config.toml
arch = "transformer"
model = "CTC audio transcriber"
dataset = "Morse code for random letters and digits, with fading, noise and interfering tones"
train_examples = 26041
gain_aug_db = 6
time_shift_ms = 100
n_mels = 80
hop_length = 160
input = "log_mel"
spec_augment = true
win_length = 512
tokenizer = "char"
vocab_size = 41
norm = "layernorm"
norm_position = "pre"
hidden_act = "swiglu"
head_dim = 64
fused_qkv = false
bias = "all"
qk_norm = false
parallel_block = false
moe = "expert_choice"
num_experts = 4
moe_every = 1
expert_mlp_ratio = 2
experts_per_token = 1
shared_expert = false
subsampling = 4
layers = 12
width = 160
positions = "sincos"
residual_init = "zero_last"
optimizer = "adamw"
learning_rate = 0.0019
beta1 = 0.8
beta2 = 0.999
eps = 1e-10
max_steps = 3800
batch_size = 64
epochs = 9.3
lr_schedule = "wsd"
decay_fraction = 0.3
final_lr_fraction = 0.1
warmup_steps = 380
weight_decay = 0.2
Rows from block 4 of a small CTC audio transcriber, named by matrix and row number. Rows with one number within an expert belong to one neuron, the router's apart. Each number is 128 + 24 x the weight over its row's rms, rounded and kept within 0 to 255. All counts start at 0. Numbers have three digits each. After the name is the row's rms in percent of the matrix's.
Before each expert's rows are labels from the 100 clips, of 14976, where the router gives the expert most weight on average: "strongest on" is what is common among them. Only what is clearly more common there than usual is listed. The data: Morse code for random letters and digits, with fading, noise and interfering tones. In brackets: how many of the 100, against the usual share in percent.
# router: router (model.blocks.4.mlp.router.weight, 4x160), inputs 80-159
# gate: expert gate (model.blocks.4.mlp.gate, 4x320x160), inputs 80-159
# up: expert up (model.blocks.4.mlp.up, 4x320x160), inputs 80-159
# down: expert down (model.blocks.4.mlp.down, 4x160x320, transposed), outputs 80-159

# expert 2
strongest on: pink noise (45 vs 20.7)
router.2 095:114152137171177174131097157079165149153176114137167172114140158151144164127103170123109106130096123133098116115086080121143152077105157123156110107117133104094104111135112108139106124137130114152146116094103118090168109130100153102156127132
gate.0 076:125160155147101129120081153161138119115131113166121141180145136162082145132103120135176160153094144123091165123127139098113106157122080130152136132155123137111097082125122152131126131135110129151136087156120135121142112101104142102106118118
up.0 082:153137076128119099118146112147129099125141143161168150131121131138148111123144111082097101149071143109113166143128131117140158133100150151115090117123157074115092150128151109154123130177161095109116162088142137103122138084144109138119144173
down.0 074:161143114107127098118105135186122157125134102157136130133093145136131152094121122153099153097129129149136119091160123097115168090121162164108105136113067122116150122099115191131136126145117130177118130154122107151140137112152111128115171114
gate.1 128:119112131113075126131083158090124140080145141153162149135108145147140122112098158106120132121130134174122103128132159145131126100105133167160121114115138138127114141118163099141097105178145093166115114097076107136099092132104117139173080134
up.1 112:120121117117097119098106161136151133103119137177115108144121149108135121094087158118143132091123120125114154107109147163066105059139146152136121086116134126141141094158158089115108131127127106176125134103070106127113089103101127133114123124
down.1 153:118138100081121126135104117109150103120111113110114099095119124167090073127105111137084117154103094098149157142128130107103150142127150120138158148120143113171094148134139147172134167132133154103143136171151128135151155145144134141156170133
gate.2 150:137154121141171129126071171075155132146173082125140125132157151179169149119115127162115142122094146101060123149135095127158130112097127154151113111084123114092111122150108105150117120103110143125120152105148132106160120127125125141146154159
up.2 156:132155108129142158159089151115146164121142118156158137122159147169144185123099163142110109128094154132094135119123107140174149073129152162161140080101149096142120131160112122133130094135146092166139107133143147115157122167095150115170127109
down.2 128:146111101139093103164109093186144095131119123109118122093142144153065119172121120154106134170151091102136120125134112131080150162138155109079177142111145182147123136109100150129134130128116173079135130128138114118116154115181143096110165091
gate.3 092:128126136124134099117071160101149071149185114114118107141116110156146141108103132111128116130099097148102119119096122128139103095161133156182121094117153081140143141183141128122116119153151143098112122131142171118150148139110160106170136146
up.3 096:116104164145142113135170085126107138112095122119117162146094130066151107134196126127118106138157107111143118117140168059088147162087106096124157136147130107156142118118096117148092107140107133127151143125164146200123107113124107142079124098
down.3 103:106107167127190138151125158122109130122175147173159139122103120099155091109110111099107134105102143127120131177125146150177111099094101160120146110154118110131177119117160113123112124141134101160124116118111142082132124118148120156124106187
gate.4 090:126106139097136129129097129142095144129161152113115102133096123086137126191186124096111139142167121114159131142130123091096101161135167102140107134129105151156135117142132171156135124118077126076142102148130135128086113115134137115098100158
up.4 086:112162133104175135106102125108156099115136101133161126147144166167146088137092149146118155144126152137117103131098100169191134114131158118108109127143133128114103117148144088153121102107154096170133113144165101108140127142106137083137125109
down.4 097:101114153147169088092138144122106144139134119162157123164105099082115144111118127112143155106126163172139161136104143130156109128159070114122108142124127138122128099135135127099105137115153112155134111086124140109118106104138132154163095158

# expert 3
strongest on: interfering tone (77 vs 30.4); mains hum (48 vs 20)
router.3 099:159131134155131138145094134126140142158137111183143135097136167171160138105100159135102099171122150132107153125128120087153138118112149149155100129116170105129125173163089111146110101110159124155157159101123121113160123157111163106136098091
gate.0 084:142096175112123138124147141139110129144143153124138115139085139146135092126112165145132137095129136143119119100123112098163116124179134074094119159097078136134165116131127125146154097127147113091137117167100105158131109110115105166133155136
up.0 084:093144102127093091111131127103160134175109133131111124131120110149157145113120147087122163124090145161123143130111115108104131075138126106130103118120122112135101155112152105140150118099134113165089093155067133169116143103132120156102135131
down.0 089:163131094117132130123113124090169133137116128119221127083140066127131098120161145131096098136187130115125111158112125122119151139141143136154130095145088145146104138097106115143129165130093161167125083168157137145153108106128122133119102158
gate.1 088:153171140101133147134149121123154081146100102123137118137159126109122118129102164151145134156143111138123128139115055117111135080114071139132166138116109167109130158137127106104131076148174112103150138136146156090128133099128142142136123128
up.1 090:096109076102109149107164128112141153107098174130142150138113161068173103182094095163152154124110090089126093183151127125091178128115144129145169119118123132134158107133159111155141151101151114113128110146099118110110127105114136118118174123
down.1 069:140171127114140108114128103111104142150134136115123138127143132169145110107158089140136156090099112132095127144161153142115130130107112143136114145107137095137111099124110116121107092111137109116146132086122137141143110182147124132133144129
gate.2 087:104116127062107112136138147136153144113128119109123115131102124131120131114121133138177169123125158141098175144138079117124102106167105060133150138134112157102123153109109160133134125175140118106121127106126160142151135176151136113164133133
up.2 086:065140141114153149116125108154145176142110111130107135123114158138116155088127158094140139177120131165110160109123137124125151151123142133117110121111167123135150141121123131110154166120167168105108124145145147065106096161135115099141104128
down.2 082:151149140108112174156134150147078163104126140181163138123166094119134162119158148152096100088138096111142171120177157176143116149138125170130129102161142095103115142124176102139122104092095083138102127120132114135113129141148083156113092120
gate.3 094:079100134156102127097133142137136132149135139173128123116121176138105151111112095122145144113110128111088116107095147144097092157134163109106120164092132118121099163119142148092130140135107104137162173140150121123162161099159147126126143172
up.3 090:183166114142126126105106111108127104139140143118153129137130106115107088146159127133114145154114122124135154110138165093138134135143083160179160080129165132094112171110148093161133090115137105109091127151127152101088086129135095148155089109
down.3 089:108090124142122161144120112105162139123128173142115121135117147117077034126093152080127114092111106139116115138095119126134123123125155174115099129135099104108140131126071128087092127121157104182089189118133141149142147104104138135176106148
gate.4 089:135099155104134135116143109115165137159105126113121114110124161171151125116144136076099132122161159079126116163152113114123143136146143143146122143150142137124155097091173145158109080099125120105161142140101142181171145140125136159127118136
up.4 082:075122130124091199146094123129139110112155097154171126162143113116101102091111115154096114124099112140167089104152109134141098130147156118160126119132109109130164125090148175171116129166172094127108144160126154140153123136119087114098144145
down.4 073:136131093183135166123130157125136169130162104141112175119113117118152143167102109147123136108127081108116099094113094161111117162120113106154115159134143182159162116132144125080119143117133111116142170101137122108145102104110150165125120133

# expert 1
strongest on: tone: low (85 vs 33.1); white noise (45 vs 20); pink noise (45 vs 20.7)
router.1 116:103107113113095120099157091146092106098102137102111120145108094092117113150149116121164136119154122109165101156142159144105114159141098110102151136148093146148138112083152147121148157092105143093090106148149128156104144113154117157111140170
gate.0 059:093103133150143114114156117134135127141151145110116109147132096120167139104122158160117133130149142145124112110090155147142115129139113139108096144132128170149148104119104133174160174105119171139112100094150200131119122158098102122100114128
up.0 049:172137129122138153150098121159138125146108113121109138155159095102147134102168133139152105151118105112162154149098100096118137091113125173143124101157096124115128125148097124088151128094090133131163142162129098148150129147139159115140112102
down.0 051:140139103130176137151186167161114151127104140153118152103122131162147082169140089119127152156144165135174101111107139135162108136103134110141141114140107118113127124143132108152167125147118141135118127146161138146121114094116072154144094116
gate.1 069:125102127131092106124109114147092124130130132084136159115083129103122117083117144065149117088117105138146101080115143121111146143157092116086129126075127094122107107135099100158111150126102112120137136084118124092109168127125105109087106162
up.1 059:125073076136126140117159139127141110108106128127110085122125143093121148136169093118117132148138102152151084170132203130151116089130106146077073142137101159104134129167147129148122122128091104122095083121088137120121145109141133110121100133
down.1 066:199164090113077125139123121131174135117130109108121097101178141131128105134143098144097115122128138130101127126112113082106167142094181129157158137109125154124099141124132139154146139106107167102118177125130135129155157145172145118133137144
gate.2 081:114175110127152136144122145118155133144154072112085109134128133137129132113125106117111132144090129140109118133125107139164088106125137160107142140106136078104132124132107146123102096143146107162124111148139149133129137133111185134175131127
up.2 139:135151157140153152143100166099143148161144119164137119132170159141148165100095141147102112129099159152094139115099097113142134092093152141124113129110143098118120142154091115119104095138149086133135163136131119111163135154115166120154116120
down.2 145:162165097093107105157096115132161100126130122120105097116159158175101101161101098148103117147109095108124135103126105120095146151107154124160153134098150148155093116155111158153126153130111158095157179151143142130162150137141135113157158107
gate.3 064:110149107113091102119094124116145124143149118128116136133105126152142166130096135177137131112117134109094171119129075165140096155154115110107112136114142059154130155154116118121137111114178131135135132189173117110166127113138145106121106120
up.3 064:127119167125117119087110114146127146135147183134141140123139109123154074159156132089126147155156125127169171120082149137108093114113141132117149101148132128133129147176115141120149131099139130075129102116148127112130125109153082163102174163
down.3 110:092103160165143161119148160127099172110122143120147169151095098101153163095165147099159144103153155133146133153132136135154095086158111138116115123175118105096142126091142123092105140117165102163106081109095113114105105091107108135118103155
gate.4 138:099083148108110121114159115155105121097106155116133136134100098086111096156158126098145132123150106109162111154150158130107106135150095087105155139168080165111160116090156134129143153106114132108129093135142129143102140111132090140102169149
up.4 144:147186137137159129162089139117148160154126120158132141116168165159134141111101158142090107165104133156098164097086089093130153101108159140146115103096157086122113131147089097153114106148147087148154161119130138113159135141119167124155115113
down.4 155:120098158160135149109149143121104168110136149172153143152111101113154155102150159104153144108151157172140131128123147146160108099144094135084091117141104085088167122110141106090091117120168092153118116092108108115100103107099122124115106127

# expert 0
strongest on: tone: low (87 vs 33.1); white noise (79 vs 20)
router.0 088:112160096132107127147107126095115108094132124140092075133137121161112125074080148109090108126122156150099128115136123128156147110145115142155139143110147142157133166159133159136119093142163118132146140128126171141140112134149114129168087072
gate.0 107:136145142095130120147090129089125105112143094095147122125149108124101122095092139158108148158138130100121154153145106138135142128137108151118066168140215099115148147110117144134135163124153138084151158159124124087119139124134158143148155120
up.0 092:110067134056137119075141111142100113079080118148111126094082134136138135143105119131157178092127085155129135164106157142143159086135141128105133134141117143113122089110118124141138134197146119107106086100152122107123176147148124109094130155
down.0 082:153144116097133112135112076118143121121110203111146081124111106096111097127152137095115139138157097127094127131101096131108152073067113151139139162115150106091114142148115150108172178149166130147111118118139146102139150107143137107147176159
gate.1 099:164125072133100126143102101120085119156064148151073098175132149131133121128159156090150105102146112136114133144134136125129111183120129116151122135165098108123128143129101129117134095170164124104141155102114150125080143117117149148124132089
up.1 103:175131116133131123091112167081109128112098159143116110147127122126104125085105162155119119088177139148126158129134144131131138134139167176122125134123106101149143121162123106111122106100157089138092168130157134123130148151094177160129100099
down.1 117:105118127109154110122065111110139111107175138080119146128116126158126104140130107106120105131098116128142109119160138140103166097159154163135141102116135143155098110136171127140139146158115151150139098173095126162144117180111140144156156170
gate.2 082:159112118089121110088111146104091102135135133104136089137123104091119120136122154087132169126119121159164122154167108089153095106089138098143146166175108099136113124118112091153115124109135144109138092124143092150099133148123167102106121118
up.2 088:111107117136149173128097111143101118146127175139106134092167110131122117110115130129153126112165132097105148075143137124141114142084092118127142145113126108109118170084099132116130126126101127127172098098132128067085132099120123148126099141
down.2 086:111110116178155111111087186104138135087149116145167157159134111143159130119130126153122084110109156133121099131137164110124140140141152156109126083090141158110109134136153109149163130185138153106107129139118124113105153124102082117147093076
gate.3 079:108138139134120129096146140131147129122177146162166130132117177132108101106173103143141136112108184149118129107148064138130141119136142124133132077121110146113094132117137160156116114146138104110121128114075137090160168109114097105090081110
up.3 082:122176128115116143132125115104122146151131129164097104116153132107140138122113134116088083115088147167120116096130163153107146168156136159139103107116162099111114153157068147119113118127176155143107187117124114103147132150130156114102103110
down.3 083:176162115138149155098118177097100141091179087118170161133179100099138112105142141145072136171102171114117088117136099110102155166123170149122136103087130129104133158172112135144110122110111144066133128148117071131143166135138126072146115141
gate.4 104:152121124139119089111145136136122097120103120131124130126133132097147147170149045126138103184103110123149134135158125110050139128147128112103144119170149155132111123120163135159072176121109161115138120164100127156120129137133104114133153132
up.4 090:126080116131104145112162138163157120168149125140146089095105127174151118127152098125123143128107157143126161096140166139131127143136120175091114154126197113149108177101089100110112102111096176168099112146146136143111113130109119118116112106
down.4 090:146135151121090111110155116156078132137094147171103090117133112105109136125150135103126141108165147117136164153136123135189118147138110150097110109161114100097137106095161152122130142129138094183122140083150143120101129080086112110092117118